{"model": "self-supervised image encoder", "stem": "single", "batch_size": 256, "warmup_steps": 3760}
Rows from block 9, named by matrix and row number. Each number is 200 + 40 x the weight over the matrix's rms, rounded and kept within 0 to 999. All counts start at 0.
# c3: 3x3 conv, stride 2 (model.blocks.9.c3.weight, 256x128x3x3), inputs 30-44, a 3x3 kernel for each
c3.139,221,179,163,197,256,198,214,161,237,246,166,229,186,140,182,205,170,258,191,202,226,230,211,116,215,204,235,235,223,193,208,242,209,208,238,223,208,153,140,220,234,206,196,152,234,249,185,173,227,207,259,274,305,277,194,172,186,161,183,276,227,186,181,240,171,172,168,218,202,169,159,227,225,166,182,167,215,178,144,157,242,190,248,247,163,99,227,194,202,141,229,208,207,215,129,143,169,169,148,248,193,208,175,174,128,148,162,203,233,175,172,196,142,208,200,190,187,207,235,230,150,213,177,135,202,194,311,222,238,190,277,214,235,217,180
c3.140,170,161,229,199,223,239,193,226,257,187,237,149,176,192,178,210,234,191,212,143,120,159,176,141,243,184,232,244,144,182,220,210,175,250,182,246,191,190,133,175,160,202,155,243,191,194,244,229,188,181,182,186,127,227,171,171,152,190,208,242,251,235,258,174,180,146,228,237,247,135,147,239,195,183,174,183,179,148,75,136,119,207,223,225,140,211,176,192,168,160,186,235,232,249,183,137,231,188,150,176,148,224,158,183,161,154,108,195,182,210,247,248,241,145,190,231,196,189,222,144,169,199,51,178,144,135,218,178,226,159,194,187,171,197,195
c3.141,248,174,258,167,242,209,191,165,238,288,337,308,380,276,339,336,360,328,171,198,198,207,150,200,169,164,240,166,175,195,177,160,160,172,157,137,210,209,139,165,158,177,187,183,244,193,141,183,215,212,149,169,180,168,215,209,211,167,215,199,229,152,166,183,181,225,186,174,217,226,211,280,239,171,218,235,297,250,219,241,217,142,149,181,233,197,193,182,221,220,139,138,135,157,159,170,159,120,149,265,283,289,290,227,318,228,294,301,188,214,180,194,190,179,236,189,204,203,229,201,140,177,155,190,221,206,244,258,199,160,193,195,162,232,205
c3.142,235,238,200,169,200,132,125,207,208,201,260,226,198,206,245,219,198,207,180,157,193,154,185,185,159,136,209,117,156,229,182,217,229,146,178,204,190,203,265,189,202,215,170,143,231,196,254,213,191,173,216,182,143,207,235,155,168,210,144,146,206,108,121,170,189,232,194,218,211,199,288,230,209,222,228,200,194,191,247,207,190,171,179,164,236,207,192,183,186,216,137,166,160,191,204,214,198,201,180,194,255,235,203,225,171,225,198,207,240,258,242,197,216,210,144,188,180,174,150,194,138,157,167,176,172,246,205,206,202,211,240,209,212,203,230
c3.143,200,218,161,198,185,196,176,209,247,231,222,281,215,206,260,204,263,198,135,117,112,126,225,176,168,90,111,210,229,270,216,196,209,166,185,229,167,134,270,235,209,191,150,186,131,124,196,164,189,106,180,253,213,178,167,180,249,200,162,199,211,220,200,196,125,182,182,209,196,192,186,190,203,166,184,207,208,244,188,204,236,158,238,194,203,213,196,220,225,178,207,221,194,231,214,223,234,196,221,232,239,162,194,231,272,200,227,297,213,258,169,212,192,190,241,135,208,163,185,184,225,172,202,234,120,117,163,241,186,127,249,201,208,201,203
c3.144,189,234,201,164,132,171,165,201,213,165,123,181,206,183,141,190,188,190,188,200,206,156,213,172,162,237,185,180,186,226,198,187,196,254,191,247,141,229,191,240,188,178,232,219,174,183,192,213,238,201,189,167,129,227,146,175,193,248,133,207,244,226,290,220,185,201,194,246,219,202,198,207,223,232,217,203,126,181,243,248,190,137,228,215,184,203,254,263,215,242,112,109,159,283,184,188,176,251,188,274,221,166,167,130,228,187,245,221,133,179,219,274,193,274,203,207,210,273,227,252,221,244,201,209,235,162,195,190,171,131,200,158,183,205,156
c3.145,201,167,199,144,211,198,203,243,161,235,188,200,173,219,237,221,253,187,214,245,202,194,224,191,223,163,104,200,230,227,250,197,196,233,159,148,252,256,147,267,229,194,245,215,105,221,251,250,168,142,216,203,221,233,237,176,127,180,168,121,166,123,107,175,154,236,197,207,187,221,177,199,235,199,139,203,242,244,124,188,301,196,240,144,197,259,169,152,206,170,179,182,210,134,181,210,227,210,203,201,157,232,213,257,217,218,240,235,237,177,201,151,179,171,212,205,216,134,149,145,152,121,185,118,165,169,160,189,204,162,204,192,167,141,152
c3.146,153,214,250,201,163,201,110,129,244,228,249,228,277,209,251,235,213,237,148,184,234,186,193,155,194,138,176,144,189,222,169,157,159,200,172,196,134,162,168,114,226,141,135,177,218,156,198,133,181,198,257,194,239,154,228,205,166,184,221,171,179,201,208,180,196,200,190,160,275,207,206,204,105,126,171,215,211,169,250,238,122,153,196,207,194,176,234,243,131,225,175,151,193,191,189,257,189,168,152,171,162,233,206,193,261,210,297,218,248,217,228,233,222,155,183,208,167,207,209,229,153,236,178,182,218,242,245,248,215,257,241,206,220,198,210
c3.147,222,113,198,272,212,204,240,235,213,234,209,193,253,213,172,181,194,133,226,213,188,185,162,92,211,197,148,199,235,207,211,230,167,205,191,213,258,243,195,264,164,232,245,258,228,184,202,172,225,183,201,226,225,217,187,156,160,137,149,163,165,154,153,193,248,245,228,142,172,178,165,190,227,180,166,175,190,243,141,218,189,170,199,121,215,219,144,228,226,210,236,207,218,219,262,214,209,225,226,210,231,218,237,224,232,200,181,185,176,152,157,149,170,135,130,159,186,206,172,130,190,205,144,136,172,119,173,143,171,146,237,162,163,237,197
c3.148,151,206,141,214,238,202,141,111,191,199,223,184,180,180,307,158,178,199,186,145,248,171,191,219,172,230,227,117,184,226,181,156,262,166,274,329,163,219,241,214,194,237,233,277,288,219,186,151,154,146,200,186,192,247,274,152,158,179,124,198,204,197,201,244,240,246,208,139,193,163,211,198,261,277,178,212,165,178,259,161,162,216,195,206,186,195,173,220,233,204,238,206,198,203,213,219,241,207,223,240,208,214,225,247,195,205,185,215,220,240,250,177,186,229,213,222,243,223,200,162,191,107,206,186,240,193,191,170,168,227,208,206,223,166,239
c3.149,224,166,157,199,212,155,161,190,162,217,155,187,179,157,222,243,178,193,207,227,213,261,191,227,240,237,225,193,127,144,110,195,172,119,168,183,228,192,209,168,200,161,247,192,194,193,280,215,204,173,210,225,191,184,210,244,222,215,200,221,235,198,233,199,231,169,234,217,227,207,195,168,205,128,163,255,222,230,193,192,217,249,223,236,231,215,185,270,165,206,189,180,230,155,203,206,161,248,154,182,251,156,199,147,252,155,230,130,227,234,194,235,175,166,145,187,208,213,223,225,226,212,219,190,239,260,233,218,250,184,172,220,216,211,235
c3.150,170,200,145,133,186,190,200,175,123,197,150,197,148,130,220,71,167,203,147,210,197,135,202,144,154,178,124,206,190,214,210,238,255,218,175,197,235,220,198,177,143,99,159,163,205,210,173,245,235,237,291,282,208,246,206,191,175,214,221,191,241,204,138,238,256,189,248,192,104,167,124,80,168,251,178,215,181,119,243,184,89,189,167,164,232,186,226,159,233,240,241,224,220,179,186,171,107,203,139,198,205,266,268,201,161,261,201,191,204,191,205,192,193,245,240,205,214,235,220,180,149,209,260,189,131,177,229,113,247,158,190,142,116,210,158
c3.151,208,239,164,229,201,176,200,179,190,195,195,158,213,184,180,213,170,217,153,178,211,191,223,152,195,166,158,275,187,182,225,207,172,204,168,204,230,237,250,237,205,230,216,208,179,201,189,199,246,232,107,232,226,201,234,270,302,280,287,206,224,221,201,262,167,166,154,212,212,237,176,204,104,168,174,176,229,217,233,187,222,240,182,177,149,176,119,132,141,214,263,212,208,243,300,157,217,201,195,212,207,232,190,192,281,208,199,197,237,191,203,244,227,206,255,169,204,265,185,178,246,240,183,193,239,220,254,223,218,161,203,209,161,177,225
c3.152,252,213,255,245,175,287,189,259,348,208,277,242,229,219,196,274,199,222,247,253,265,293,190,268,263,254,234,234,213,188,280,232,197,198,234,279,178,188,160,190,162,248,177,172,207,221,240,205,173,157,196,181,193,249,227,204,230,171,253,238,310,197,191,208,249,185,150,144,218,199,159,193,139,124,193,149,131,231,205,165,191,214,166,114,170,172,195,281,202,229,261,117,256,156,168,211,249,231,185,175,187,225,209,222,257,227,210,216,212,188,225,170,212,115,154,243,221,198,206,186,188,210,177,224,234,158,139,202,239,161,174,211,224,147,212
c3.153,182,223,196,203,189,155,122,190,148,200,212,182,264,213,266,190,254,181,201,183,227,133,134,100,168,114,158,151,166,235,229,256,263,193,200,199,174,151,250,195,193,157,231,207,216,178,131,249,287,218,214,184,176,173,189,216,140,174,201,147,299,228,199,255,210,207,159,215,220,250,230,230,200,192,206,240,188,212,226,231,193,156,150,192,192,192,241,225,253,242,191,237,117,213,189,276,201,254,234,193,238,272,213,142,220,164,222,225,146,193,167,206,178,204,130,145,192,223,279,178,162,215,232,165,168,107,261,216,110,218,234,205,214,155,214
c3.154,232,185,189,220,210,117,218,230,216,251,218,207,238,210,212,283,256,222,206,155,147,161,141,167,159,162,158,148,189,158,191,198,187,165,206,193,170,241,126,175,130,201,255,234,109,198,262,217,192,237,293,232,215,211,231,204,196,259,233,202,224,232,218,150,259,194,180,226,157,297,181,206,227,228,224,176,198,196,204,173,144,175,217,190,253,244,238,142,242,188,200,204,189,185,149,151,230,210,162,203,215,258,234,208,278,223,256,288,173,131,129,132,103,209,247,217,214,238,209,169,206,230,176,251,222,189,167,252,227,189,155,223,105,209,232
c3.155,227,197,216,206,219,112,232,296,157,178,190,172,207,221,228,185,213,182,248,214,220,182,208,165,180,150,252,175,210,215,208,190,225,203,177,221,205,212,208,143,189,198,178,106,253,214,119,61,104,201,181,167,179,204,101,161,243,235,198,195,246,238,271,190,231,90,203,239,187,196,184,155,110,179,198,221,226,223,212,194,165,273,187,205,297,193,249,227,261,261,168,139,183,151,96,280,153,123,153,180,165,209,196,175,188,204,217,142,138,212,221,241,229,223,188,202,221,188,208,194,188,252,207,160,172,193,194,177,145,263,272,223,189,248,159
c3.156,177,316,303,150,275,223,179,227,231,235,247,190,215,182,205,187,242,218,176,217,132,151,192,185,138,230,141,198,228,206,189,252,208,228,238,250,166,174,215,148,182,200,193,165,163,203,246,143,233,234,246,239,230,214,226,173,152,177,290,173,188,193,184,183,250,231,206,228,251,245,185,278,239,208,168,186,248,241,168,217,268,208,145,157,230,192,200,202,218,170,135,218,238,224,234,157,237,204,176,216,201,189,204,215,213,246,228,146,220,158,179,271,223,146,193,160,193,137,226,229,169,141,214,256,143,173,215,205,181,212,162,129,198,181,244
c3.157,202,230,163,179,170,204,119,154,146,237,179,219,195,233,258,228,218,208,220,128,174,208,184,213,171,182,155,232,174,197,167,203,178,218,170,151,236,232,231,231,236,235,179,232,209,213,219,194,178,213,216,141,182,225,156,152,149,199,210,154,157,143,166,261,214,232,237,205,181,209,155,166,146,225,265,228,267,210,207,162,177,225,203,193,214,162,147,200,184,176,235,202,165,226,169,232,219,240,245,188,235,218,147,213,190,221,206,174,271,225,236,246,225,189,206,172,131,220,188,162,255,256,231,223,254,226,137,158,87,167,212,148,160,171,150
c3.158,160,176,238,184,181,188,161,209,193,174,216,176,206,142,159,201,168,188,248,199,152,193,199,132,152,188,139,196,100,125,135,158,207,115,159,133,286,158,183,157,202,170,252,191,164,235,161,191,211,168,216,252,208,282,123,171,218,162,163,205,240,252,277,278,183,192,234,170,166,125,202,114,201,166,256,193,217,231,168,203,207,174,234,314,223,230,238,231,240,303,187,211,219,183,202,212,177,200,274,139,222,178,166,190,197,237,200,180,283,187,167,226,189,202,227,181,229,195,151,199,134,175,218,166,175,211,194,228,230,239,253,247,152,143,191
c3.159,197,178,281,256,77,228,203,236,261,248,147,126,216,183,208,213,152,251,187,146,244,212,136,235,234,233,250,161,175,196,207,174,176,223,234,216,158,174,202,181,168,213,166,179,213,320,239,194,212,149,185,202,224,184,226,220,101,172,216,206,179,196,216,185,234,191,238,191,220,200,261,251,156,155,87,200,135,103,129,129,169,180,152,206,157,228,127,189,127,203,232,209,177,248,190,197,181,210,212,183,177,188,236,192,179,195,246,274,233,150,241,179,221,262,207,163,192,209,260,226,253,188,190,177,132,123,177,226,277,239,229,215,233,231,234
c3.160,173,158,291,206,192,252,237,220,303,220,181,188,185,255,233,246,191,198,231,188,185,189,163,215,244,211,220,223,231,255,221,234,278,226,228,265,182,224,245,229,222,248,237,239,227,192,171,235,183,259,253,171,168,218,174,212,187,165,231,253,121,196,180,103,224,191,266,185,227,205,200,257,267,251,176,175,228,153,183,199,194,244,151,183,209,247,235,218,205,216,151,199,194,192,161,232,176,188,171,242,214,181,214,231,200,190,193,211,176,193,177,216,212,158,204,203,122,128,213,209,209,205,157,194,268,231,63,158,177,228,172,157,194,153,196
c3.161,235,184,245,252,221,125,199,138,139,169,221,194,223,174,191,229,148,161,238,202,219,191,141,138,222,164,183,225,222,242,206,200,170,182,171,170,271,279,247,226,206,198,201,106,158,192,238,239,226,222,292,206,264,157,223,213,198,232,186,150,202,228,222,183,205,206,188,206,256,240,217,209,207,188,222,166,212,202,193,214,225,192,244,155,191,178,272,147,183,197,225,239,241,205,187,221,198,205,215,175,197,214,165,107,253,224,188,160,214,167,245,206,128,227,171,131,141,139,93,179,100,262,204,195,261,181,223,253,233,179,169,249,225,206,211
c3.162,268,136,208,166,205,150,174,172,225,216,243,281,274,241,299,324,271,287,217,216,203,187,219,195,172,172,178,250,225,207,210,230,282,227,188,238,246,194,190,239,221,207,225,202,213,210,132,113,165,183,195,172,126,177,196,135,209,207,253,230,227,243,216,172,259,223,216,207,249,237,209,238,224,165,178,163,215,150,165,154,124,167,188,153,264,166,278,216,208,179,195,228,250,219,203,309,192,179,259,285,187,226,280,188,284,212,270,153,158,228,147,212,177,117,161,197,163,219,226,224,243,177,165,205,170,139,282,158,228,209,186,207,165,225,209
c3.163,142,171,213,239,175,233,199,159,226,153,289,250,193,166,152,165,242,209,220,251,207,321,235,222,220,239,223,233,211,254,213,219,167,193,232,208,221,235,202,310,226,166,269,239,218,145,173,213,181,275,139,146,212,261,233,208,261,175,232,181,233,232,232,208,152,196,146,182,201,185,244,123,209,199,232,228,229,187,191,216,251,324,175,245,231,215,196,267,199,238,205,202,210,212,206,192,227,155,142,224,218,156,127,226,200,129,220,218,238,184,184,127,211,157,214,150,157,213,222,203,231,113,234,190,132,217,211,254,209,247,242,300,196,237,256
c3.164,177,217,147,212,216,222,192,181,258,184,237,188,200,220,184,214,229,235,205,196,234,212,180,198,221,176,211,165,175,180,154,164,168,212,185,158,216,231,182,218,205,211,192,221,248,194,174,214,160,208,113,132,32,114,200,183,175,156,166,194,196,221,163,242,238,196,229,207,256,213,206,244,239,198,215,222,182,236,189,181,217,189,157,220,224,184,241,203,199,227,202,185,199,183,186,177,212,201,215,144,213,209,191,139,155,202,150,197,237,200,165,212,169,184,201,198,174,173,201,153,218,233,176,175,162,116,153,200,220,212,236,237,208,213,203
c3.165,183,239,245,169,197,233,229,194,228,144,203,170,181,204,213,232,199,194,137,151,238,155,234,223,250,287,237,199,221,174,286,223,219,225,247,189,128,231,99,199,230,209,220,253,225,216,169,184,181,242,159,196,218,147,233,194,157,180,159,160,169,138,69,209,133,196,246,202,229,197,314,247,180,148,237,154,244,138,187,212,172,182,177,169,149,226,255,184,201,166,173,226,227,208,224,220,156,240,233,204,223,196,149,224,257,211,232,220,192,209,201,170,202,165,223,170,220,240,232,232,149,152,192,168,160,224,133,151,172,131,234,200,259,154,192
c3.166,216,233,174,190,177,180,153,170,133,201,200,223,203,248,166,239,251,206,185,169,191,131,151,169,96,175,171,226,223,225,217,185,249,183,204,245,109,200,281,130,153,218,143,142,186,191,202,217,163,206,218,212,183,196,203,151,227,201,216,211,210,234,283,186,128,265,232,172,218,179,218,275,225,163,197,209,145,133,238,197,117,210,172,254,218,194,192,208,181,170,164,244,265,197,168,211,259,232,211,210,146,188,204,182,196,205,261,312,206,200,95,189,205,174,218,290,214,205,223,235,244,229,200,192,238,188,197,158,132,129,183,79,149,194,175
c3.167,184,165,245,168,180,209,197,193,269,139,215,150,161,172,166,157,188,175,167,110,175,188,188,161,210,139,154,136,192,163,134,239,192,115,110,121,221,161,230,95,188,183,178,150,178,191,215,220,156,181,182,263,178,197,224,209,199,238,183,161,255,204,220,181,202,167,173,141,180,177,184,152,207,198,212,214,210,183,232,169,197,247,216,245,175,212,181,91,128,190,212,149,200,162,249,135,178,179,145,227,177,171,198,157,193,167,172,200,193,208,228,205,175,132,201,222,189,152,252,174,190,205,173,166,170,137,197,237,179,214,217,186,167,187,233
c3.168,212,250,255,171,247,257,216,241,220,164,158,131,64,151,48,137,136,127,151,218,177,174,231,219,143,172,187,184,235,254,209,270,324,231,286,284,194,237,182,198,182,203,190,231,164,217,259,234,248,187,232,171,231,187,254,241,208,266,243,240,212,248,228,208,171,251,188,164,208,218,229,247,201,170,206,219,200,147,224,197,132,189,181,130,242,243,257,174,208,209,145,179,181,164,213,167,198,212,157,181,171,92,140,171,130,127,137,97,216,178,183,261,195,177,253,204,212,237,253,216,217,225,206,173,204,250,229,210,207,189,230,183,175,243,224
c3.169,192,215,260,207,166,259,204,172,206,199,243,215,202,202,230,205,231,193,219,193,186,252,216,218,178,152,265,175,149,157,181,165,206,148,194,167,203,108,162,188,148,181,167,235,251,209,253,163,229,174,146,179,114,151,146,193,213,163,248,181,222,141,231,221,228,272,191,253,217,167,184,237,185,152,193,172,160,205,223,170,196,217,128,232,160,214,225,188,176,277,204,245,202,160,128,195,234,215,211,190,208,228,198,170,280,277,208,255,194,140,174,214,242,245,236,262,264,155,235,256,221,212,180,249,249,266,119,158,189,206,207,160,202,258,228
c3.170,157,171,196,153,140,154,176,153,158,192,194,217,248,198,244,229,144,202,188,283,215,164,159,190,237,247,218,218,143,190,187,195,151,203,200,213,220,223,198,208,207,205,270,216,208,235,187,212,178,176,218,200,151,240,147,197,190,168,189,233,131,101,98,182,214,229,186,170,183,197,202,232,230,217,267,231,210,268,219,246,208,247,236,121,232,175,199,204,111,167,185,223,215,230,229,215,194,218,156,229,172,187,161,214,149,176,155,208,116,207,181,174,214,241,161,221,253,160,137,143,177,217,169,156,217,220,185,187,255,195,203,286,231,207,190
c3.171,146,144,147,82,116,193,176,211,213,166,266,190,214,201,226,216,263,221,146,138,145,160,220,172,176,131,138,233,240,237,234,173,239,222,252,243,194,179,181,271,243,199,228,251,197,171,246,191,173,169,194,209,202,229,144,183,148,133,106,218,245,254,220,201,225,239,182,215,191,209,109,217,165,128,156,157,228,146,184,191,93,214,269,238,153,185,217,249,191,262,178,190,232,227,224,251,197,202,212,209,186,241,183,198,225,160,212,255,274,151,205,220,203,113,231,165,219,202,183,242,183,222,191,176,138,163,175,190,211,218,116,182,164,171,169
c3.172,196,175,208,230,140,194,238,226,225,230,216,191,159,267,175,222,197,202,212,248,158,252,136,277,195,278,288,204,166,143,218,201,170,236,189,240,194,176,250,199,222,220,181,258,195,200,281,221,234,218,283,242,206,246,179,140,188,123,177,224,167,134,187,208,199,175,197,186,96,166,120,238,114,156,223,272,286,188,247,192,156,164,236,232,241,173,248,120,259,277,229,195,234,237,217,146,267,189,192,208,201,295,225,231,226,204,220,207,230,199,208,238,191,202,218,167,217,137,216,236,281,189,165,193,173,153,173,196,161,209,186,180,193,221,185
c3.173,302,169,194,216,216,190,166,246,229,151,176,228,177,214,244,267,182,201,279,275,240,283,243,293,290,279,211,184,223,158,239,228,211,197,173,165,242,240,215,247,203,154,220,154,150,169,214,210,192,218,182,250,195,195,136,173,232,172,218,266,132,172,203,232,169,155,237,274,204,184,175,164,122,173,262,169,121,183,121,183,162,187,187,181,145,231,165,224,221,245,228,194,156,180,210,184,170,211,242,209,215,256,216,162,189,201,251,290,171,180,154,238,137,209,299,252,176,190,213,202,167,193,191,213,164,202,136,157,188,171,247,168,189,166,159
c3.174,173,268,283,247,222,282,181,285,248,201,246,136,176,156,166,181,148,163,217,237,178,185,187,203,178,155,201,153,250,259,195,176,285,182,234,280,197,162,177,200,161,195,219,210,144,261,255,265,202,204,202,284,255,235,222,153,159,180,212,177,202,178,190,177,255,272,136,194,252,207,262,312,255,259,242,272,225,253,303,295,284,172,180,116,175,160,228,194,230,196,196,212,235,199,152,236,255,246,262,191,237,157,275,144,180,219,192,191,207,187,220,220,259,249,218,209,211,205,244,261,213,150,213,220,216,208,142,195,204,247,175,137,155,216,201
c3.175,187,267,224,185,211,229,262,209,226,184,176,196,192,235,181,175,209,198,242,165,191,141,231,247,195,204,210,212,199,178,180,224,181,191,189,186,178,216,202,235,195,210,266,193,164,290,223,194,217,155,253,219,217,190,243,171,256,202,126,149,129,149,214,119,142,190,238,192,195,189,211,172,197,216,182,155,219,238,129,193,200,167,191,262,199,183,261,219,204,241,191,225,196,198,247,155,128,162,179,225,197,170,226,278,111,204,202,183,193,181,205,211,178,290,271,228,243,134,217,234,166,215,211,202,183,243,246,119,151,194,179,203,160,190,262
c3.176,146,141,228,236,103,169,150,134,146,242,152,156,223,193,226,199,210,253,252,245,223,202,235,212,226,223,271,243,259,220,203,246,217,171,232,241,278,218,189,249,284,215,222,268,265,177,182,262,172,180,192,161,146,177,173,223,202,227,172,222,220,214,221,218,170,151,248,189,214,165,185,187,208,106,176,155,130,205,205,188,254,184,208,243,218,202,218,205,229,262,202,175,188,148,207,266,182,179,195,180,223,199,192,167,173,178,229,238,150,282,195,285,202,172,215,139,230,267,185,126,215,238,224,179,252,120,197,218,205,198,186,218,165,218,232
c3.177,161,248,222,160,234,163,221,236,265,190,184,184,197,236,171,243,185,196,158,184,223,173,208,258,177,221,273,163,247,279,200,128,220,231,268,249,179,173,198,183,237,189,157,208,240,223,221,175,193,230,232,186,199,225,239,222,197,231,231,211,254,206,227,199,213,230,186,95,215,208,221,275,295,256,226,223,167,235,268,231,195,248,268,156,169,257,191,242,169,262,156,205,231,200,167,158,179,240,236,187,181,176,197,171,222,249,226,230,209,194,210,173,226,241,151,211,262,128,153,164,139,162,189,230,140,288,198,217,187,214,179,219,184,136,163
c3.178,162,186,124,177,148,171,215,161,215,170,194,202,197,209,247,211,204,209,160,171,207,219,201,210,252,267,277,155,144,195,187,203,193,192,226,244,207,234,162,224,201,216,206,260,242,249,158,199,160,224,178,157,211,207,204,225,162,211,196,193,135,112,65,185,190,258,207,185,209,184,161,257,266,288,250,222,216,202,211,94,131,197,233,276,164,244,152,196,268,170,188,186,217,161,166,200,189,177,251,260,223,237,170,196,194,144,146,181,249,178,168,222,248,245,183,251,191,188,231,169,159,213,222,198,222,205,140,128,213,123,100,127,150,154,179
c3.179,141,154,196,207,249,174,125,193,161,203,231,246,172,203,239,218,205,215,230,230,186,187,219,153,261,205,195,195,206,220,209,195,200,223,151,236,200,210,253,185,206,183,227,125,207,232,149,227,155,144,237,209,246,212,222,247,224,256,246,232,234,246,184,213,213,229,193,198,200,254,186,189,123,256,148,167,188,232,126,135,198,239,181,179,245,202,231,216,238,259,248,218,220,207,188,191,197,199,179,159,235,161,218,189,208,127,214,276,248,193,180,187,178,153,205,216,208,173,175,211,264,213,226,195,261,237,222,169,145,271,167,226,250,265,156
c3.180,256,243,239,200,246,104,221,201,186,175,170,216,191,190,179,172,154,118,161,117,175,184,225,114,143,203,202,191,197,197,237,162,169,185,187,162,240,187,213,196,240,196,178,248,208,154,172,203,160,223,266,210,220,240,177,199,188,178,155,125,105,144,123,218,222,112,171,127,172,178,153,191,188,209,176,194,174,175,182,196,197,244,163,277,224,188,194,181,192,188,217,231,193,237,133,204,172,169,181,247,198,165,141,228,166,161,207,238,188,187,174,245,128,155,199,207,105,192,194,189,214,187,240,120,139,193,248,202,166,155,190,181,128,214,190
c3.181,171,141,175,186,172,306,228,278,330,179,212,197,155,232,158,134,171,171,214,207,190,194,198,245,189,197,175,217,257,223,228,244,290,256,244,265,216,227,196,191,214,199,196,221,230,241,215,242,184,216,223,200,166,241,215,186,210,161,190,222,210,247,223,202,187,270,202,198,282,194,255,288,216,222,176,162,203,175,123,201,193,188,179,174,178,217,161,150,186,180,198,229,242,206,198,232,268,239,200,163,166,176,139,137,107,125,133,159,186,185,209,173,214,295,207,246,221,206,243,256,141,213,270,171,172,152,171,258,258,244,217,225,213,214,294
c3.182,255,214,240,243,242,170,236,270,319,211,251,173,165,224,212,196,191,206,140,188,215,172,150,223,195,209,244,182,205,207,168,178,234,186,174,258,174,219,216,202,224,197,240,220,166,248,201,169,198,246,177,215,230,205,174,181,163,163,197,216,203,246,226,155,103,196,171,177,183,223,187,211,196,203,147,178,218,153,164,203,194,223,246,206,255,274,125,191,219,187,161,222,202,237,142,167,238,262,278,231,207,200,242,171,214,178,246,203,209,275,189,214,225,187,180,215,212,242,228,169,245,196,180,188,183,193,166,173,185,211,246,236,247,227,230
c3.183,213,240,214,179,190,215,216,250,174,328,197,221,329,234,298,266,323,247,208,223,216,197,213,199,217,202,177,170,91,212,131,103,105,223,129,213,176,130,191,213,228,186,158,188,217,199,209,208,228,243,221,161,159,237,254,250,203,328,185,203,211,212,216,258,256,247,222,258,301,231,230,304,168,188,135,145,234,140,178,131,204,129,202,207,186,208,244,237,241,223,166,157,115,123,187,129,161,161,131,196,235,254,286,245,332,176,316,328,250,219,175,204,272,172,182,221,180,238,189,226,271,221,200,174,255,228,250,238,173,184,182,210,223,144,159
c3.184,191,180,217,152,259,197,245,264,207,195,212,172,201,164,167,170,203,179,125,181,185,182,156,199,274,213,266,171,235,231,224,220,227,119,235,205,200,226,247,193,213,180,188,182,225,185,218,160,206,197,201,187,200,224,232,206,165,120,173,169,158,203,183,203,193,198,231,179,244,248,100,206,198,204,179,195,225,217,266,267,215,172,245,269,269,217,195,200,217,208,176,266,183,234,250,277,214,277,274,209,153,207,203,201,210,193,228,165,208,176,193,183,208,181,197,259,216,247,162,270,176,197,181,173,219,214,174,157,164,145,227,222,190,106,149
c3.185,191,230,200,277,188,174,178,205,217,216,227,154,227,117,171,149,195,216,192,282,276,204,183,256,294,240,259,174,178,193,208,199,168,216,141,163,207,272,233,197,212,224,201,190,230,251,198,254,223,248,236,165,220,197,211,176,202,173,263,264,185,142,169,194,178,184,254,229,178,237,190,229,253,268,297,320,224,240,226,215,230,243,221,207,253,222,216,191,189,235,203,253,210,148,178,204,182,167,124,218,180,185,192,265,180,216,229,187,202,211,122,247,229,218,214,227,196,95,150,183,177,205,195,200,169,195,163,216,254,210,229,212,235,211,193
c3.186,218,283,237,226,256,278,215,246,242,138,116,146,95,217,108,146,111,78,197,129,163,113,199,188,194,177,194,189,187,158,201,220,199,173,176,222,259,195,220,153,196,219,257,207,185,180,147,226,207,262,213,262,295,280,210,192,178,180,197,267,207,181,196,208,184,118,194,175,233,194,181,192,191,207,159,204,177,162,237,169,152,227,240,216,239,202,218,252,197,203,94,72,105,120,118,112,127,107,181,193,180,157,137,134,180,107,142,142,214,156,211,155,173,256,182,178,241,197,193,153,219,210,219,157,179,181,203,240,202,169,183,215,214,255,214
c3.187,180,232,246,187,186,317,203,258,261,225,228,155,199,198,150,191,228,148,240,294,236,186,202,252,297,283,242,211,203,261,298,235,264,253,260,254,163,162,229,183,205,209,172,210,231,277,189,234,237,175,188,200,270,239,211,212,211,192,218,206,181,231,189,215,172,212,152,179,233,178,246,245,135,154,167,147,227,181,87,198,203,203,208,238,221,209,150,126,157,199,215,123,163,224,209,226,193,253,230,187,223,246,166,123,194,219,141,164,189,180,197,209,232,235,268,212,156,185,161,238,183,197,261,192,174,200,201,302,219,184,168,261,189,208,242
c3.188,133,282,244,268,282,249,191,284,287,166,185,191,194,246,196,204,226,146,153,183,155,225,166,188,212,185,200,158,180,211,193,167,211,232,225,264,140,188,192,181,187,152,188,244,275,249,205,210,194,243,195,121,210,113,222,185,205,232,233,207,230,250,210,143,148,169,244,290,177,130,132,116,173,226,228,185,181,195,192,219,244,219,222,181,244,169,296,125,177,128,188,218,251,267,245,267,203,245,274,196,194,256,237,145,266,252,251,193,238,226,212,258,247,210,207,237,235,214,153,186,196,147,53,185,125,88,235,172,258,209,214,181,192,185,266
c3.189,198,204,232,167,287,191,202,256,233,235,174,186,167,225,92,153,200,210,145,143,201,245,173,170,72,156,221,163,246,261,132,217,216,170,175,177,253,158,164,228,202,222,153,188,208,220,245,177,225,207,249,247,213,225,156,174,239,266,210,177,231,200,224,239,204,227,160,166,230,237,227,208,268,210,160,192,127,104,234,234,171,157,216,205,152,188,201,186,203,210,256,216,190,219,193,184,174,239,157,218,178,185,193,130,182,213,219,235,158,161,174,248,269,183,181,189,237,276,179,205,238,204,198,187,293,214,185,171,259,198,241,261,175,199,227
c3.190,203,256,292,263,220,227,296,294,253,169,238,235,250,190,198,203,213,205,240,255,268,193,123,247,238,277,303,209,238,212,207,217,232,234,211,276,146,198,183,151,129,177,164,207,200,177,158,196,214,252,251,140,217,259,194,109,191,193,140,182,187,134,158,241,175,157,188,145,199,190,224,215,191,156,92,176,170,173,169,211,179,211,260,232,202,242,147,195,198,235,195,155,188,172,232,204,233,210,184,204,205,215,233,204,219,243,144,259,209,218,223,153,209,194,150,170,252,131,144,161,212,173,211,160,240,211,192,212,193,184,267,245,261,249,249